From a checkpoint of a small autoregressive pixel model.
Model: 16-pixel images, width 384, layers 6, norm layernorm.
Training: adamw at rate 0.0013, 23900 steps, batches of 128.
Data: trained on rendered roads seen from a driver's seat, with toy cars, trees and houses, 145000 training examples, 21.1 epochs.
Rows from block 2 of a small autoregressive pixel model, named by matrix and row number. Rows with one number belong to one neuron. Each number is 128 + 24 x the weight over its row's rms, rounded and kept within 0 to 255. All counts start at 0. Numbers have three digits each.
After each neuron's rows are labels from the 100 images, of 14976, where the neuron reaches its highest value: "strongest on" is what is common among them. Only what is clearly more common there than usual is listed. The data: rendered roads seen from a driver's seat, with toy cars, trees and houses. In brackets: how many of the 100.
# fc1: MLP up (model.blocks.2.mlp.fc1.weight, 768x384), inputs 128-191
# fc2: MLP down (model.blocks.2.mlp.fc2.weight, 384x768, transposed), outputs 128-191

fc1.20:105132119170147145144085131109132096155111126094136148122089134143136128145088143122129155131119123157168116137151074085129128127119118143141145131104168118134136133110071132132173127153089086
fc2.20:113125085132131122180123155139123128099157157111108130105187094115119138091134161111133147066110130138163106119147104109147153136123120100130164128095146120158108120156123074117178110167131123
strongest on: dusk (81)

fc1.4:089135109113129126117118100108128154143127131131110135129180149129158118116133120094132099134100125110104142164126129091125084134159121141064132148092126125146112162125116090136081162114068111
fc2.4:121143158144135093138148149140131072108110094115130101137135133156147127144145092117095097161101160105150081086154097163146102093129111108140156179153091136108181092155108083120089108101156073
strongest on: snowy verge (69); bends left (60)

fc1.222:170164135159125166148088138149116150103092156096141118120112123194149079175132145109123098109154126169179139110109166081176123176125126125115144162119118151117118087102105138091174073152113123
fc2.222:140126133133156112112165133099130128087080068108104146106129114135148155126123109116094104150149149151099133106153144139113125186145128111137091081103057113114132157103149156095119094104155164
strongest on: car (98)

fc1.605:168173105118107125148112126113152108098134099142129081115125137139178095097105147106149122128155121119122115154162118135122099132209154087147101094175127110163099138106137128120117165171097135
fc2.605:130151147164102097123092146144128158148129110119125110102104110157096140142135107157158139079141139138135089128150074116121108131154111142154122104129138103132115125122108095121135143133099128
strongest on: straight (85)

fc1.714:160116131134127100139106150138129082095091095158105132168169130188134094163079136124102123159133154141124121118162143114162115120157090142115152143139098128148159115172168094109111128107135126
fc2.714:115119123107128108132119132146131113122149106108106106173180120136181175131134130085113144101118096176164183146174159147114133129124134089113124122112144153073148137097142146141163077130096103
strongest on: car (88); bends left (71)

fc1.418:124152112115138152114121134112115142161163155135113104196109102109159123116129135111075164132122123137097142120124132091135152103164168122157115150144151130114122154125088142177100122143172107
fc2.418:125168124118095105149132086127130159106121131180123178145115131116111104150094109132154151172145120151167119146117170089138131116136131154123076132117114121153105121100141159112122124122098148
strongest on: lamp (71)

fc1.136:098137092146142133174120133103127088072137142139127139118166152109134171086138114107148149132127137114050138132109121120189134108115149115113108151161165193133097128177118150136129119078139125
fc2.136:140102121136140110121129115115123076169170134105142143141105113127126126084113103128152143154131094133088149121162146143141106116174109137067144143121100127173130136116115153115093096111152149
strongest on: dusk (92); bends right (72)

fc1.481:151153124146148101143159152143116116129112092104150076150141110116097105135105156108135168124100186162141094112146159090132142099159181084122086166100075165142169208118131115122147117121116141
fc2.481:156145151121155161120159161110125137150131109116139137145145147124169152152161114150134151134137138169134112130123164164102154148128081109090097131119111110155143151139156096114097109156117134
strongest on: car (86)

fc1.165:149165121145141133167136151104119140138086101174126160161179134167097115138074127104153143102115183112146105122141118114156112117111118120102105129146059146157167145158100065115155112128130108
fc2.165:096107121120173164144107174193120104111148117102148132149117139148119121116149121136120118096124101134126136105169154161088124126140137136107090150122155161107148110132162153124121112119087116
strongest on: car (100)

fc1.22:104096129177135137144151116102140101115125119115094122098174104120141181156133135113112088122135130152116118173107096120133156138141136116086092163112118122114125173147148140065142153143107102
fc2.22:117114154134153134131117185132129125101135113168124110118156133133138111173113117097108127133152123111122118116168127114194138150133114115110092152150155141123103149098128068154075114129101109
strongest on: truck (88); vehicles: two (69)

fc1.513:125165075131120114159118114112108147114114161101146113148125115127080127117143159092129152125112125113144143146097122166119128099111125078134066139117125102151111132131102150136106140164101102
fc2.513:125142128085138165114062159155131150090100122115111165127140128140173140136123136118147141086138094118111122096127154167108094122132125130073126122134177114108125144115184085116074115143101167
strongest on: truck (99)

fc1.591:149109099124113096120143125149114136143134099178125107145174099099151142113124096134095114084093138160118128118128132159149129142112125148107159130154132206094129102164106119138131139151154135
fc2.591:142137125150134131113129124118141060169147099225144119132124090095123139156124096104108124155098120107131158123126115117134144147088128115112140093195096174114110087101146099116108158104117126
strongest on: double yellow line (89)

fc1.420:136077139130101153121168158120141151089117130124121110150178169138124045116182113133140105145118136113111158154129109132111134088140125136162106110142160095152137145136104146188121126139109136
fc2.420:101174115107099133143129116108131120111173110124140113127133113102143094143135147089117150124119153137154150165162133123199131146114146137134129106150159126132119166124113071138106145125099142
strongest on: lamp (80)

fc1.288:097094173095105171126099147152119138173100137107170129126123082110094132086150157123089162119126153118088189124113119122128108115122138094111094121127173139149102152146127142135149135140111134
fc2.288:127161130100196163140158158126132120118142134109089163155108148098128146124129153116168126107114082107143143072123147152155133115106123106113113171113101130105114142132113146117117107160140140
strongest on: straight (75)

fc1.206:103102082119155170148175103096139135119140108182144135126120156105097123147109148140156138150121086125098148175118095154115149122179159126102127105100166078094122181119126098147114125131134112
fc2.206:180090123143110088126153126129113153139148149150133139090122106141083191135174139170141147131079126121129159134110141115153122127145117117113122123153081148111150142144119119134160151114111117
strongest on: dashed white line (66)

fc1.182:115131108143127140134175125154127121121107156173108074145135157158092125140108102149139106134141129145129100093149078104135104115135134069100142143167151142141129100156122158125109130113110106
fc2.182:120173157098112089103098135116120094142136100120142162103090132145118104162145159092129136155138102122132111161102161119121149179101118129140089142130108134133136160120136103106128128144113168
strongest on: truck (83); bends right (63)

fc1.414:139200109143106126118123176122136110101139084130146135121206145114143135142115146112123119127139112061113139123157079151162133085133182071099097110168110124169145153102126152131107144145149109
fc2.414:141151180100141164138131167157129148103131147158121163149085142112153132102094128123107126170132091140095114102135124125119127108113137162160126148123136129087112164127131104135138139109139128
strongest on: pine (100); bends right (73)

fc1.52:126168099099137090148122181094140137083135108142116170115173128137112147142122114155136125150169111091069121116085116120152146140138181113149125132147141151109098191141147148123126155119122105
fc2.52:130137128135113157148114137127147102135128136116120159115105161098140092129110140118136146110157095150109154136102132110161152096102104160179150130105105146140105129108157114078163152140110190
strongest on: pine (93); straight (64)

fc1.97:148163127136101079142116085111137110145137117160155065096097095109143121086119157085103116086138153132122115146147150124160147079135135122122110111104104143113115110091127108108155167122094137
fc2.97:146116131153115084143138107108131149141175144130121073124117116131158136098137093122129107182160114130142104150109134103132127135134131100143145103119125176129127099142125179110110121134111175
strongest on: double yellow line (62)

fc1.593:154122141147089165117112125206130141114128137147087110179124114171147107119138132113125106148133109146131144142113139147114152140142094142132163108100152119159070129150136126169130136149132146
fc2.593:133162090154190143114134144093142113126125114090083158148152125151102135171145123153119138107143082091110122150117138103094117120121121115137094118122104107182157113088143084066136152114125067
strongest on: bends left (77)

fc1.54:151177116145145101135166145128109102071141118086147176170178116153148143141129175134124096126127119131103120140114121154132110161168126105081074139179154176126110160148128159079125155123109102
fc2.54:151112133104157125121139095151128113122106101085149114109113121120130092140134148192117125115157125127152156104146124128151120127170098134167134111141117098159124149141112146171113129130156153
strongest on: pine (100)

fc1.421:107093152137133096134133142138112099079090140149145070162127111100141148123120145116080159128112134113120156125138156123148113063109134114120163125155130151145134102149112125129134129127145093
fc2.421:101115169135156168149137128119114149123114188099103136169094123093156124137112115125128141101131132111165147167099112138152124138142140202142131117115146065090140142135116174119158096119129142
strongest on: double yellow line (91)

fc1.40:156162102104111138110122134135099088104177087181127170130178115129096149129137159089093151157125154125134104190113146159118117110134102146123138121162142119142111111127124116120097154104077107
fc2.40:114158124119134095128140111080184093082121129131115154136130142142114115172146144145106146116135102122164137142078109174128144086117151136109112136143120145139084146108139104088123139097126132
strongest on: sandy verge (60)

fc1.361:121132098150124151134132136132138098112131146120202094114141147131117129135137139121120102131145139094125150142101142094132108074141150092131146110086156111139083148119145171167147143156074122
fc2.361:122151154119111144144118112159112149149095141164118132187086148153148134132138151143148120125148185136149122126124151165121141162149143141090114084094118114162152129123132106147139147079102125
strongest on: lamp (97); bends left (73)

fc1.661:142122080150131109098123106088099079156151108129149116147143153167151159121169117097119128181084104116113118133117134159120123106134126103127139053153134124144136120117148142127126123116107125
fc2.661:144163102140159112160143169091099144131104152130186078126154169174116109155137139128138129129131132184117158108148098136159131121097124080091117120099125121130103081128136088128136131163139134
strongest on: crossing stripes (53)

fc1.582:111088099118147138151136132109118129146125183172158106113142127142125099147113132150142114176112149123139146171109124105123138078128080112139132151141138134164100171140103122170083100137127094
fc2.582:146127117130123150085078108111129158131157187156142123107093127096175119116123139141118145141103098103119091149121109126146163135136126157141177122145164097139130194131140130136152137138086130
strongest on: house (73)

fc1.380:131115104133119132122071159111138139146172168120122165093156120120142135105152165101119158148122154172140182119132106157164121103132123094099090122124111138120119132141138102139078146127112172
fc2.380:104150136136147119110110145140127143126133141114160091124094094139148163140154086081157145166128127175155128111086093164141116139103125131140128132086149101134112122139108160125084078144134119
strongest on: dashed white line (100)

fc1.241:149115101161147143137142133101105123143104144142124111147126194152131120055124138136130115157151132123144146144128144119127121135124129131140090068137140130110137150157127121154141144131134116
fc2.241:122130096127191147107149171087109149129123125137139132174139146160139095094125164106136150113108142128133130116118113125147145133137102151103183074147143120153161122166207098118112108141110124
strongest on: dusk (98); sandy verge (63)

fc1.717:107081120089099095126057140136146113143070157113132139155126077148137129149103135119120139130146113145141128096194130122115146098113125082119159164109129121137100178133086128124123150118144106
fc2.717:108167122155154099130113106149112106125149119139119128118116135098132124121155121122162146109177106201150155085166125163150109099159109102144129129110103113150113122127123113178118105123132128
strongest on: double yellow line (73)

fc1.426:127134113142134163076132130104096124146132133115119142102138177155093139146095165134156129102107150128146104154102116126106134120131137111145144180123124151120177141135077119135131195154132097
fc2.426:160100156132133114136120145124114112132114116137142139124110111147089158099091099140122142150105118161132106114156091149121145138101137096140142148130097106136095121129105108118142109153151146
strongest on: snowy verge (67)

fc1.53:138137096119110162134132142133135133110112154142074131127161141131175128125136120097105153174149132134102098136080123119140139085102106132090128112128121134168124129158118107103101112129093114
fc2.53:108161124139120165123129137120128108088126149135124093117118156119154130125151154126134110171118121164166150121130184134158133161100149169111123113144116105126110085149108141124126153126117118
strongest on: barrel (65)

fc1.327:137096104126109173116135114124136180143133118101140090145107123143068131124182118083135110126160111155151137128143148095116118099153091113100148130111142132125091101118116083150095164160074101
fc2.327:127101161124136183159116102160127120132112085138134148076107100132151152135118107144116143158135162137180123114151171122145123099102133136137137100169107134152174158095121143158126166136175169
strongest on: pine (86)

fc1.31:114146098097101145136142116150123192148162118150129120155152115148085136135101138085115149121121101162139154162153124096134129094139148144111130161120132143125128101135129111125137179099102094
fc2.31:136125129110119119116111128155123132134123085095141119133167107117134123137121081120112144137155079153105138154166102113176156097128160120126070147128128138154138100157104118069123124106161097
strongest on: straight (82); pine (66); dusk (62)

fc1.610:126143138170126145149141148112132122124104138117113110138132139181111091127121162103147140142123119115125162173129102115127096089132149087138153156143140175198152096133149149064147087134104133
fc2.610:149126137097120116147099120153105102203110108100097135126091130174124142112118146167112146095122129129149139115085140113117149148153079103107096097170135144175114137123129147120087103134144173
strongest on: crossing stripes (100); bends left (78)

fc1.244:238117114155071137110168122133152148130164132107108117141166111215147133163136184136133156113117182128127170130114162144160086111144096117141134110133105175140127117135181143107120140127130111
fc2.244:080158144122182144100132130112135112109142168104124104154135125047133110076175128113133129110133104130142107146131143118117134151099133126123129106184150099129166173120078110170120124118088106
strongest on: pine (60)

fc1.580:092125129117092096096141143088138133076116142108115136150168158150113132127118143138110156103119166151102095161148139110149100085147086105081122108156101143145139092163159086131140125109145096
fc2.580:119088129122102106124105158132132141151164188119103124167056120127111150132138171170129114096103127163144112137095121100137123106167120182126113112138163104152170098142121097160141111124097175
strongest on: double yellow line (78)

fc1.72:137104129147178076151106131094131106115113137152155117087117125152161117148130148133110124124116096088135138154181152138112102091146121064122113134096104111117149105096142143126129095114156105
fc2.72:075113137112143098129122142136122150132151161082141123105108142145118111106130112111133160092152157163126114153139108166176138180126108158119150144111144161170105116114125135123160136120111109
strongest on: truck (95)

fc1.564:166131121120151181136129137158133079139065129153152128104155138127148146137141126080104143160160160146123132156145106092136108132148121139144156150147129145147121118130107093082107119126146110
fc2.564:127093132117144150115145081192122178141122136109147151140123128129103108151101130121151158084169099147121154147102130119113132100123114125152130150116124127101125102129134160153141104127165104
strongest on: solid white line (66); straight (61)

fc1.125:149085165143114104116141170157153144138148082100113110078118148126142088150126110093075147145154105160145131107131159140141138152126179141144125115170145115131127121142135067108097136143105088
fc2.125:122129151116127126131116132117124135105151126129100127174118132105178140133139083151123107091137089067100135107144150141155102180127097154140170136114124135092131120111138116139154099074115141
strongest on: bends left (60)

fc1.636:135136138171145111113098153139127128104136116136106096105143139089107092150106157127143078118120091107120194132128125135108145133141095084107114145123116127120150116108114135128084124129153137
fc2.636:096133121170128140123160108177135133138130096119147103166117156111106106160128116131123181130133114134120149095136144118115111131182146129081121139071082113151093105119123154180153130122107126
strongest on: truck (83)

fc1.177:110073101118107096121112142089137139058140101162152139119137139154145136130104134130128159114141131125081136166126143124120143109160120111101120119136138160109120093159124185132126139122160067
fc2.177:112125085120158080138159155113115150133151158120139108165100121084179100113132106111118083146113138179156112119101114074186136139175132101143129117099131114145153103132102152161114078136136133
strongest on: barrel (70)

fc1.534:139143116146126150157136147143145120184125137158141158136134156127102110110099119109145089129158133126140091148168118057116160131114100117100122146136170128124153152161160104157149099134145113
fc2.534:141127113139145140114160127105129128130130097112111122144105112121120084109106146123105132194150073096136113145158175106125087114145138114128123087109148131162111184109164152115126158117128145
strongest on: bends left (69)

fc1.574:121170124105140130121191132123133107113115134126081141144157183179134122151129163062098114146108133169127102148154142098156151135157128106117142125159115127156116174169140138133124162162149116
fc2.574:153168156138150126104108183157114094106121089103080138187163163139147164123095107059145144139142139131074111111179094110129131165103108091101130165128146105114118167103146090135120111129106070
strongest on: car (93); bends left (79)

fc1.27:137153143118122146159114115142145070075099135151099111145145190123137112103148117138102132093122146130165100162124105098182167131185079118142160135177173129157115115146153149125118147107139117
fc2.27:149110099141092192099181094137122160159140152095151147135093174094149168128150134096122119143134114136137146140108133129141159130148134110167102119135132134147105123155127136166088132162134158
strongest on: tree (66)

fc1.95:134119141154138114111103155100143155098107160134135137158128137156129128146113109134135104112129141107128130104106159093136113127151152117094083129090087096157073163088128151137127085130077123
fc2.95:116075117130124182124145146124121133152178119094157128129126109139143107112165123146084097178123114150120106103141121089134139097150133115104153145197121147105183145131122150126116124122118111
strongest on: double yellow line (93)

fc1.518:107133098113162123151100147118126159112113158143142126120188152101150115111119137099152117085113146134109192149092127121135137113158163123132145145105087130090166114166129141084114088142163082
fc2.518:121175144136093137143130104068122108045154163155093129120115142150121102127140092080105113140141092116101138125130124151129147114131121142127151138149118127119149127105102177127113100148153168
strongest on: vehicles: zero (34)

fc1.595:163116130133117178116167134118131111112118168158089182104197109120158141144119127148119165095142222118086178135102080114175128132106122061114090164099127156147109145138152139116132133104139113
fc2.595:104147125150166149126169114111117126095184113066093170122097197128145121120117115121120120151139136141093146090178098164128119100117110189102156138084144106140111135122135127151162146130101108
strongest on: barrel (70)

fc1.9:117120086130085153122099140121143128128138106159122132154146124133139122154157156098140114138110117091127156142123094118138108094165122136091138149159082140119137136121147130119123150138103107
fc2.9:165105168126127076131130139128114134110120144106155106101101127096126152095115095141106077166117154149131142110124147137131191137119160136139146103099162114105150128140130151132104134111105118
strongest on: straight (83); dusk (61)

fc1.5:140143078114131112149129085097160167079135100142138161164152139130131085116111113112135151114140124083121152128134133110131113106129154115132074142131185127099122125125127123094072145133110096
fc2.5:172160124134075133129110119118139151140211104132132136113173114123110127110122098111123144099107155137146148148143114120097143148078092127156115166158141163134130171127105149129126102118111111
strongest on: bends right (62)

fc1.390:127155147167117107132147150144090068121118128091109165106133145128118132127099169156117157116130140111152096179143106152142135152138136095122123160136146150111073120114152147119128148103137143
fc2.390:086093141131140139113120195137111140118081132183144148150121097150191128172120114128074139102074140145126098153159155142125159106189098131122123140154146068069087114108141106153088116114161137
strongest on: double yellow line (62)

fc1.315:147091104117107150116132117175137123099096132159120144214114133096106161117123168121151109147109167122134078122121140114140122156112176093105126101136131172127130129099121161133108146155133145
fc2.315:104138138121147124107128125117137149136130138111122171116177138123145121139136146115115174112130084134118113094132156139109142134168099177086107109135113144150122137115143084144101093161116187
strongest on: car (95); vehicles: two (75)

fc1.264:112111117121172090127149193106123133100115138137163131115099126122163147100128139113121102124181148115122089146128146132083133142123103099107128108136115128164132096143103112076118060142073130
fc2.264:135127072105140104114147126120126141122082098154088063128148120090145134109111114089129104129120106148128117106116127124132136128154180170136142160129114118127112109129099133138128102132123107
strongest on: vehicles: two (69)

fc1.479:143145109097134117157112104113135113091131104158119114127164132074119122114132130121119130115097147102032139131112117123133151124089140161128092123161101090114117139142126079098126132135093100
fc2.479:106143152139136134109122161127130149132098125165137137082130133119090150113117169163128137100096095137129132150148160147154109140166115113157127130131122147154165130090113100132164134129150141
strongest on: solid white line (64)

fc1.210:164137114134128149103120124146113125118152135143098102146167154149110064126131140128117099142140140147122090144144112079132103161131109130079138120151100146118143147122088129169134149146141116
fc2.210:164119120067134117120118089145139116058129110142129123127128138158145150107064138104135108169123159121108123115156117131121147156071125073118144101119131079129125139136134145125148132099141099
strongest on: vehicles: two (70)

fc1.134:120157097104127086075111139126133133128137116130121117159128128103103116126121135121105122145142137113095135121113116109146161100100140148128114115156129135108146150123097152178133111122115078
fc2.134:130124134159133141122177130131106101189100125114139121134157125132127134124153165116142113137083137176112101104143176143132099133170107095066145127097121138154135120151133123117099121174144150
strongest on: solid white line (54)

fc1.55:138146104116102135132133129130134102168179154105099140110178130172123147147141169113087130162139102120096137115111157123152115138135108160142195130160152116169135146160115094137139147139164093
fc2.55:119158132144146118103086091104130127108149117113143091091127124144125127134133144134155156089108100112147117138148158149084190119154135133172129128118117122165097108131122217133160123105098162
strongest on: bends left (77)

fc1.35:104062122145099110150072089156138124131107145148174122137151143149085142122125127092065122147116100170132159131136091096154120120130109169104109135115153138166163116142109104107152131161087118
fc2.35:118131156110100096119091103176133109179101110124109157155123064093142094098129098154151114133107138119133134142159148153138170149101070123131113113152153157161147090125147131137115172140091123
strongest on: pine (78)

fc1.613:131109066142123076138112142127126127147154118148151112118105174135110139139123149131127107126131082147090136133126137111162162136082117117135116105147146124113081187102081157141134136128074128
fc2.613:137128150155115145128143137141109162144084099096075143136123169148096165138122129155092160151104172117048114117128115116105108134116151089119122143112147079113104122146125112161072157152090149
strongest on: snowy verge (81)

fc1.51:134143107127147092152124131130140138114121099156107174126136122116100092133132140124098190128153127157126128145117159109156116156123133122116122117111142116112081127161116152130091127144118111
fc2.51:103155142140161122163173137151128088082121137126119126081134090167143082150117137101127140143090133167136148101136156106140116153106097154107147143135101157142111125128112141070129133156158141
strongest on: lamp (91)

fc1.540:135100098132117120143083138116126168122172107152109135078104148176098103126088139155146121090158137109132152157121123115148108077152125140135085110119148140179138159120131136137109165126084102
fc2.540:089099129102114110154088142139136158121179168161105116164137151105131115120120163102154134119143152121111099097160084127092171153098124159168115152124114126139143130147120092172168135118099144
strongest on: vehicles: two (68)

fc1.416:098106140161134068121088119134142137129161157120131127155115148153138153115133129131125109135130115131107093125117148145144126130163123090066151127116129143144126138121141156098147104151144139
fc2.416:095180145139122097142133157107141151141163153149142159136205173131128112129137133127135132096154167156110107123169114110124139172094087186113086126087136115136143154134126070143126090147084138
strongest on: vehicles: two (69)

fc1.190:130147095139112102163110104104151149136110089075158139088130128156143101159115139141142146113121081123096140140114075130178156139117147145089114105130166152162127166156170119114157158150101104
fc2.190:116132144133125137088101123080157107151082150129091139118123108164153159132107145094156121129097134089151092131143150140133118116137144114141093123143088133109125114154138127133149093136151127
strongest on: snowy verge (63)

fc1.340:116118136145126178108083166127136140138124159153128151082106124146104130113145125107143125136136084106143132093124151105138129072132102109128163149110120173165115102118115091079127115126155095
fc2.340:133118126107111183096154123130118105121122140103080167117111101133140165129151154148120111121136143150130143122126152180092141124079109126150158102139138164144150124111138104109164140145124143
strongest on: lamp (80)

fc1.759:118117131109121116142150134123144084061105144120111125168183126169137110157140141120114131164129181139119122137106128083105101139119088148116117169150109132175150134119157150126125076107120140
fc2.759:125110133152119128120141120103135198171119168164132129097109170081147103135157130140138110122138091167080100137131127186129110098093115155138140110162149087132118113119144141131131122122116107
strongest on: vehicles: two (71)

fc1.346:138062104170098130117114177102130108101115138162104146100168135119146095139120151148118148121100142164092199133127102138153078085135101131125097122102138134125113107151141156102114114133128135
fc2.346:156143124128152127091118104138132129091142109103103206115111136150132137112131112118127114146135193118111139128159153109110116147128071174081136113069165160127108094116146151140111129116104137
strongest on: barrel (64); dog (59)

fc1.529:126133116123094120144158150142097043144131114144117123143112169130161116185178123165094107130160134130119127139112136134118174146091106116111123142125103126125133141172102113153150156126099108
fc2.529:094145105128116140135161161111075110146152126116103125155178107135105102160123136158078144127119123124089108130074104122104140113128098086117193129123119106159135079151143150106103126147123136
strongest on: dusk (99)

fc1.645:172164139158133136162089129171135145104130146114174080137144127116158097135124135144098143060170131130103147133110152117144088128181098082163111113129102128158093119130129147125122137152118136
fc2.645:145124127110126143128119168128133136138148068114132160120179151132127139134132127145138190056129171119120131139134102148091135181101081148119121134102101129142157087117120122130127145122099137
strongest on: bends right (79)

fc1.621:133126118121150080099124117088121174134132120101116123141116104128118168108132149079105155129137163101120142122145092153133164177124132177108132105140143146109150142134138121158142139177102116
fc2.621:121142123159092092142120107158128125101106161143137143101103128127132142065139126096133125113142097123143138076157162181123125172142137133170165084170167155083139159152150099110110114124128093
strongest on: straight (89)

fc1.338:166172111155168146106124118133159157104147138142144120169110110098122094119143127083163089091157126099105176109100125112132102146125184120101155110093145191140138152195154134147140130168077128
fc2.338:119140124113097178143090138185105148162132175127066126113137127102122090121120117110137135084133153122160136124117107164121133145099086117091171140153160122169106098085124114100152113152075154
strongest on: dusk (91)

fc1.6:147155102120156136112155180108131145121106128133093106143121144118146118165090103137123115109127159104102115136144145097152151073167112141078075134109094095152167127098123156145080104137103105
fc2.6:092100154152121122131082129163133123155120168177147146113102105132141137096134132102129119158133105152153153130108100150163105153124155141124150110160181169139106105164117138114142145128140160
strongest on: dashed white line (68)

fc1.8:146113092111132110149132127065118127118116117172133143171157111158132157138087121092147098122135120107118142133091143118174110161119128125074144136153124116129108131166123119132059105110127074
fc2.8:113125159173084113130117116158137123107127145100135133105069130142146095141104120120103121143121132099182093101146146127083129166125107118138137140167139116131131113110133147131166138111124124
strongest on: truck (100)

fc1.317:120173135122104114118147127137120115115160091150155173171133115148130170124146157109131124146113134119160159172137110113152094140147120078150125088143125128133104142131116178129157147112162116
fc2.317:124099124091117102135152025105120105141119129145159050142128146122140102172117096052142121116139100168119123155110137169119168107130155118138151149146167109121112148094125113132113100128128131
strongest on: tree (100)

fc1.160:138143144150127118106123129145106095152141103130130116119132143122123128175103127129140134181153122125128101144112115104143155155147147149135110059136169123118073138166092089180138104151125127
fc2.160:148126134130142136096136139103073126132148153119156142133152118131125111134141114116113111140136136087122110155089148127140133124129108144114212114179146108119145090144143146128113095150137146
strongest on: sandy verge (63)

fc1.568:115143148125163141157121115129142132135126148132107135116162135171133119152136154101105100105115144128120128179106132144116120115133081109147110130159144171128110098163141110093120151129141113
fc2.568:145109095106141127138142104162132122127151118126151120103130137159174134143141115126135082134135136098133162161112113127083094145099107089109102106127135147156152094172127152107142132142161061
strongest on: dashed white line (91)

fc1.579:151126128110153149131136095179105127116126140122094149109130147144124109164160131109136120149108104147089098120127143121109123136143086136136102039146120115142161132176216111146141133145117116
fc2.579:081117130156157107154131124136100132099123111132108151136172122145132079104136159086180167118109126183138115115124097109137162116156116153138162068161117129189141138156201101146132101130109134
strongest on: dusk (73)

fc1.44:117116132143106138165120139136117123079106112152142149162182121162154137137092150144154120168115110135079143121135173135147121136116180092102122107152175148163141145115108098159116140142148121
fc2.44:133122162154147163133133163125126111098100080166134103186152134149165138138114142099131148129125107146099131097152149132113095110092111119131091101164123131164101099101154107136152098132134137
strongest on: car (100)